config = dict(
    n_mels=64,
    targets=['pace'],
    head_dim=64,
)
Rows from block 6 of a small sound classifier, named by matrix and row number. Rows with one number belong to one neuron. Each number is 500 + 25 x the weight over its row's rms, rounded and kept within 0 to 999. All counts start at 0. Numbers have three digits each. After the name is the row's rms in percent of the matrix's.
After each neuron's rows are labels from the 100 clips, of 14848, where the neuron reaches its largest size: "peak on" is the class under the peak. Only what is clearly more common there than usual is listed. The data: melodies that start on their tonic, played by one synthesised instrument.
# gate: MLP gate (model.blocks.6.mlp.gate.weight, 1024x384), inputs 192-383
# fc1: MLP up (model.blocks.6.mlp.fc1.weight, 1024x384), inputs 192-383
# fc2: MLP down (model.blocks.6.mlp.fc2.weight, 384x1024, transposed), outputs 192-383

gate.463 012:501462462492503504550469508511508514504488496471458560505503488480513509502452503517465495450501488504494478472494510542499506512537513501475499509527487544503539453508491507482480508527473498484434490471551531485449443464530527480532534542514513514510488545529510511515468518514516495539498461464539495496487527515483484507540495499523512514539498563514476543504480503509495482448516494482501484505489470494522506487499501449502478529475519477510476514529503458516453509467451492472513464505534512525505481519487525488548516506485507466544512507506491494484515493493494528461
fc1.463 011:492503464496476485552485484507537459506499514481459535534494479451473507533497505539452496505476531513498527471489528569482468463479549530531536513500519467528504463512462527483494468482473480538456486499501543538500487474458520541516525482517498474496514504548480548515503482456482488468524499462505418462474528536487445512538470497475514474537501493529448499498535527510501500511509482512538476502547504504546497459474462507475511497514526468489498478463473478492466550514495453504529448540520525561513529522495500526527502489539505483494521495493513479480512519484470519471
fc2.463 009:501471516495501474519480501493441501484486443494488478503509523504450528535446571498501543538482516516541553489499497525464455526488495491489517511523517498531499508481537472506520466514526483532504504460463508502496518496480540505477502472500481444509494470507497487487524469492450484479498517471505492505515488488511474515555483495481504528504464488508480490548512443483472500519464445505555483469489527514461504539514497501482527503516485521518530491508495514495537532498502509527472493519464484493458520509523477503460508483523486510535512489437501540533522485444498456520
peak on: F#4

gate.428 203:536525496543481492472497483456473517503488535505501516520495470486534537502521483507492500518473523550544499507501496489467482508494452525511471500450483485486527506467460456535488519526501516516487488515491449486419469528502505498498465492527526530548526445469508448495488548514495502558499520499480503506491493492555505484481521528527516499510498473514549492504525507529495480479497504516484470490522493476494480523468506464508509473488461553482500465498551499547510532485491491475504509497512482465472505483497488505545506506473535520489472469511455478516517516551517492475
fc1.428 197:504516503512491488470471482441428499520484529521488509513495479475530504483526481521477505538483502532546474509513478482465485488493463485528497472474483467492526519520467475538506530534515524490477525516491485490439458542496500494494493508500504528555530493460505454513457547492498493564478466537503493529518474523521495500510514502503544495497493507505548494491526496524489500482472497524507472484496486487477462500473506516517512468478448515455476459520501513538506537504469505481521515525482496458502506459469532512581515529488519525502490484525473484485525519528516523481
fc2.428 190:498477495500491500499502492493502533455514463531512542504479459472485488504483498500515498503490450542508498535464491513514512505494497529500539479541525504480470487508510529521481481497447488465490504489495498499520513468499459537503479541502486474449457497500505475514444515471499487506489510483530434475500514458481541568493504501484495545475479518548533507537493490516461537543542523522502489512506476478503438491553544546525474469465471461507520529523504491474510510470511462533473504476515470494517542503498513498455496510485471472514492487474461505523540530532475503485
peak on: no note

gate.759 008:468493552512524491529519511539481517489472520474504518504538481515524500494511510503520503514557524477537479496530462486527519465524476481501557463505498540571475485499484484492488448530484507498492504498494490458469525487486485496503489524526492473503469502519454461502466517458492471523478514489465453538481520556433541539490481511483480513534510527519540480490487502476527533481515513490508501524508485472503506469522532537519508516482516548516515520498489482458506527525551538530521500484516484501487463487537512454493504490501467442521496487504501463501512491488481490487
fc1.759 007:542502528533515484521500492474495524528505501509498493523469504470491527456502476471478503475517494560495498505545549468454484498532488468545520508474504437513475484511507497477515504528458501528520487528506564454546492466486491502475497483528519410477458489501501511473502494481549505541511515525526470457454530495491432518509500497503512473509473546478475496480491473489460479495491533504489468530501483484525501524509502488467501547522487513474505476513513504535522480545506444516545497454543459537503546477494477488481439501475471489520488481497523462490504546480524491493
fc2.759 008:546508496436487509523471486479486483537497507566486495516484529429501463527522493506457519530497472525493525523437526535496503538498539505487512544474453519463546491515468505479514529510487553490513459465558549538503453450526513545494476511507497515474484504514530530502567462564517518509476501468554537447496464500512516448491474473521487540482502494519508487482515497481511518495484501503489501536490505540485525535487500490492481469499524466529516491537521472504469508476452485471491500539489479529554557522489447511493515485502522479489511463495501537515530511477497494489
peak on: F4

gate.181 062:464494485509493496478456523466485511501508467500482498546483457524490480506528483472489509524558505514495483482507497502552527540490484530482500480499451470463485508497483477509547505549501501543525476531509497467445512522506487516479477453495519512494459537504504526475534515478471542504527476514525507462476547522494452496477517533506530522492472523460444508519495516505527499494478494509512485546514484475505506492535479475513546481483500499484512495520522509480509533549509505504518497506516469524496484497517474490508473464494512545549574451441487492510507483504488496522
fc1.181 064:495500497531463517458497527493474506500493450485483475531440497517477472485514455473492521505539515467529471491537478556557520509509494543485482500505492486490505524506464493529506464541531506526495469516492473462464500524530498506495489491514514505481435531497533464487506543445487529463519481513517509503487505549524479498506512522537508516471500479476472521515508538488490504442502475492522466543539499531500498480512491492512526480496475513483484490526480476494514510518491493512525487483512468471463488491479452478503463468492503545536536479444444484452501507519467501506
fc2.181 061:490496514524511505533478477499495483492509481512521521499511485524540492488537403567518457573475477535442545526495475512456522492535530482509464483507515543516530494488527523515499464485522479507479508480530470482527539512522524515527485512543503544463534523564520522515470475503491522466485501518496525493509511500515522538491490515518482466529531469503505532477521463516490510507501546458513484494479494524521538485554507534472478467454520531493544544539495502517508511484475521538489483484505460455518499448495487489469552504513502511506505525498483526504516471487515551528
peak on: F4

gate.202 009:523470507494451487491516481513497464492515459491488527474524492438488532528499505527498469513489512552499501501488506492499522542508556443532551484497495487494476498490454530487509453516515484500524528484550522514513530518499478483495455530518501409496529498557482513528453514476499547471498528518493458517485509485483499521488477486491539468471517499504504524526490510485478491539483486494515528497510504538488536499497414509514497500528507492495557506493504517512519504484496518485469459552512521526498527517547513480507465487517491499460495511474483517510490456521489495523
fc1.202 011:467520489507506508468501526466491497528511544481479503528489478506426503517500475478504511493513461480507467491505488519477488511510490497467469507495523551511467484524542475508493489462552517490466514499503492500504504544511500429507505528509517500490507472475437505510546511492475443500480472470490508495481482508531550502481546462503516497517505551504538518500482507577484515515482477517485542514520545488479514470520575432484533495473493492491472509489485477445543503460500498528525490495461478535558518538476534520476502480535507527504446477449516480556487511480482502507
fc2.202 010:504492518479491475502467530535475495517504522478536506503570517505525454465483536502464500513442488482492483490512493528512479501479492525504534513541509467524461491468484487504492478503473513454554483498505526518504527477455479522490465505503484502535499493504500458512486488491549543528530484518513482497545516500509481545482466524492489563509503458505490514525514520486475476525535521500490450425523511511500512531510512543476479518466493511500465516483497488520502483503491484492493474507515518477517508455486476458499506526470509471493539504506471528481495464484470483489
peak on: no note

gate.77 014:510502433545491526478518538460439451487520540475515494482477491487530565506565482507486477488513486488560534516510522480468542473516489509506455497495499528464470509496481510499545543489495498474495518471492517541521519498509517501487522509509471488500467492490497499523497537506515513479501463522539501507518472518531507479464488516548482508537518480516519507490529497550456458495472532510475503482531507493522477485482582505490528486522500504526506438470470494506492476508447555463455515515513526542464443502512501524476480514499535514501488512509473516476487517500489454483
fc1.77 012:490524514556494498554521538495511493456513501470505470526530545489505507522496534492504494493498501470473545520443548550483485480491482492475502481489545502504513476477492506531462497538509515466448516488482498498479545472468499511472492508501464481505473476481502510506487500508524542505515517462440456513505467478474502516489531490556481463514475495545484457518495542473511475477510512522503499533510501520495481516482517481485460497515492494525458479526450532482507486498495495521540509489488510534462465442520508516493470515504506498493477493512505490490521510484474463450
fc2.77 010:498514557502495502475536548445550502479501497483506471520517469572471488461465524510496555468478488512485490485484539540484449475486493498502542482497520448537454527527520520516475501493512530509514507516486470518499500463495503508493524460504492502492462507489500488515510509527513506542545499507475495533465526502505514550475451459520495512478452492483505485532478546466540476477517518496535514499461498498436520484516496482503470472493477486490493551554493490462493468510552486514559465510505457482517511484523472504527497500473499481542499483483575495543485490514506510506
peak on: no note

gate.34 008:491483483488500508560525466479560494492450488494446521488492505521446479440538505510537509494517501516466487448501510490528503519544513477492511556463458493472501502518510485480523482487480477495493481559504476549504538498503540480515473470527487528473527513480491526550471527493478526468523525486469535493460486500485475517506498503530515523494457500462521521520501499512550514525483517506456501495481486454564466502473490461468464491478489545525490485517521513512510495503495480521532515463467525536509488544535493489498530520490528482476485513515500497473484491490476430488
fc1.34 009:489548539512492459501479506555490526491501543534467495523489417498485489499535508456516475511498489489507511496451506513481484509465495479485484517508507473494495510452526508531470532487510526505488478502507487484499501534471488537496492476473492486464510457489535467482510476490529489539500438465459483499551486539558499511508467484468500473507527535499521486484486475479493529522510464483582477540515535467432499505531530490504513502487494498490493530514491494502520505493518520451490520480503462484527491497491494515482519518494521456533518491513470513526492540535567491520
fc2.34 007:485472503486523543508516460496537466496492486502484519533495542516507478489522524541528516506502471508501501472476479485495567515462521510507488497508490541558524527462485528498509486541483516487474504535499498519486521477508535458492523487518515483499529520500499483519478518525465501513527501487495490496465480502545515496483508488522464515484509507544527514532537484503528501562467489502528521530533526488521510439517479508517482515502509440471487402497518459528481554507486470481493488502475521469561485524532575487482473498536522479519487468504505478494531480555471498480
peak on: no note

gate.547 006:515491480541500507470514519465527477509501467471503471518507479551512464505527539501522515451477464488504519499527511530523490498526489477448510488546502498472497514499490492504493484501504486485526517485457520523492538478496521481514554522505512475500431530481483505492444530496504506481496539506490461493484497475534527530523485518529470492477500540517519553459512504505488518475518492442491495501476503507512480490501517463475522485485522514520497502526509527473481528533488483484440516520526516525502468481534560484472488500522528464554474555503496515495518493451508493486
fc1.547 007:488554497511477556439511455518444485415521473560501469515467509530498453513528505476475544470528506516551498503482510495525472496503480489520475510501514487492467544508481488483561508511494525524520468501487496524478415521505502519459497516508486484529511501479472513500473473461541479473512525536488495486462454507500552503504499536461498492505515537478504525465510487528493470510499516541530541496520523501465515505525472472500501484497498483505518481513489492471496487537524530505528508507503504476547504469529480507489478482491457506518447493442478521509495507481481466509
fc2.547 007:507483510525513488530527478475492511513536499492472532500520490509503544499505509459485479511513505525491494502440479470499490507537523521515490500488494536484460518468491459497497541494524466513508486489533512499499520475545470469485518500510509504520491452493498489522530478544515482486464490464487532492505545511536455483503502525472507509486488483502529512508510501503467481532472503456509488474493460511489477535516499540503518502479488531479523500515469534475498490516510511532465516543492533532501548544470465529526501502516588539526483493532463503505487518508472532399
peak on: F4

gate.286 011:499504532488497526498527504491461498539518500483496528525467499525494479476558511512475502482469547537502487526540497491509465482508519499462514467484498494475481469504501515499490518457496493546532499494531491505477511501505524506488518444522525526488428547495485542497514538483474496481507514437513480497516461474466487536485499457535476523528485479475493535512512476501506491513504508496533457501532477505476539524481467483508497497514512497472474554503506486441511495549513510550509535499501504513486485537490485508438540544524518453511523556544486529488518483451492495514
fc1.286 010:516525446499511520511515513497514500528494520492489480497475498505471482517531508472488562517498544538472498473497488537542533472484507495468513461471489503531505499486501531475537548531448497494479497478540444512502481529505525477536509484526482541527452511496473540527502499472492489472485498515532518503527477487513480512458477475499504499478501541461479486476509499503475487516471507496540482506524515481477503484472493466543485501488522506508505506538519515490496530522493479496520493441525467487487506515459545490498486528550532510515528510498476462478512494490530539451
fc2.286 009:499470556497456518493479505519497513467500497487523491455496525491551531501471467480480463501527483489515486502513492497500503531527496532505484520493421474505493514544485519494459494479506490500467488511482561465482508485481511557482509480468512485469505518505506463494462506512483525561508471510505493498503514477507533487542469489542509518510485458477475516501514502442498491482518517532478534495483519506537454470525542518464505527487484492484478487501476493496505547501494503501504499468493484515520498507493514507500489502517510502503489468505559463501535541484548512508
peak on: F#4

gate.56 213:540506452457484492463486480487494514481521482468520497518494519501464516511509501523462498507470500480449461468509512506517544490503470464497519504519503519490542486553469506513486463519489518514485516464531465547500504460510539503506483473484448502451494504525533454470504513465535476463509487511503509492464478489513533517510494500480542509475482474547521510508505475525512533486503500521538534448493440514450534496479481513486492531494565504475493475501556474486541543474527495525496501501496471547484472476506528487473520483520498474476490491526492479476550502495509498529
fc1.56 213:546500442453481500468485483500503505479516483461529494514487531498450520491514504528465497507468499475446459462499518501526547484507463464504518502521506524490535487542475513508479448526489513532485529459511469543487499462508541497501484468478449510466492514528527457461490497474528477461509491517512503494463489487514545511512501518474548509466476476547532506517510474526511527489508500528531539458503439507469539497478475522491487538492550507477481471501546469485542544476527487525506498508496475551492471484521535476473528487506493475476490487511504480474551513495517499535
fc2.56 225:472476479506487505497544460485527524522498518525447490477467496503502500555502468534535510485533483485526483532513499458442513496497474482500491551499546529500478467476539490496488507524493513550552528520502510511472476475523505525557491538498528471532518516525504540470496486478493500508537539501522545494493471497478484501446523495489441552510500493480454541478478483526496490507495499495525538543496501464484464500525487463496525462451509495457490477441479505474474494496494512472508473501482513509486534502491479463499493529471509486521508515452508522516527515486499457506
peak on: F#4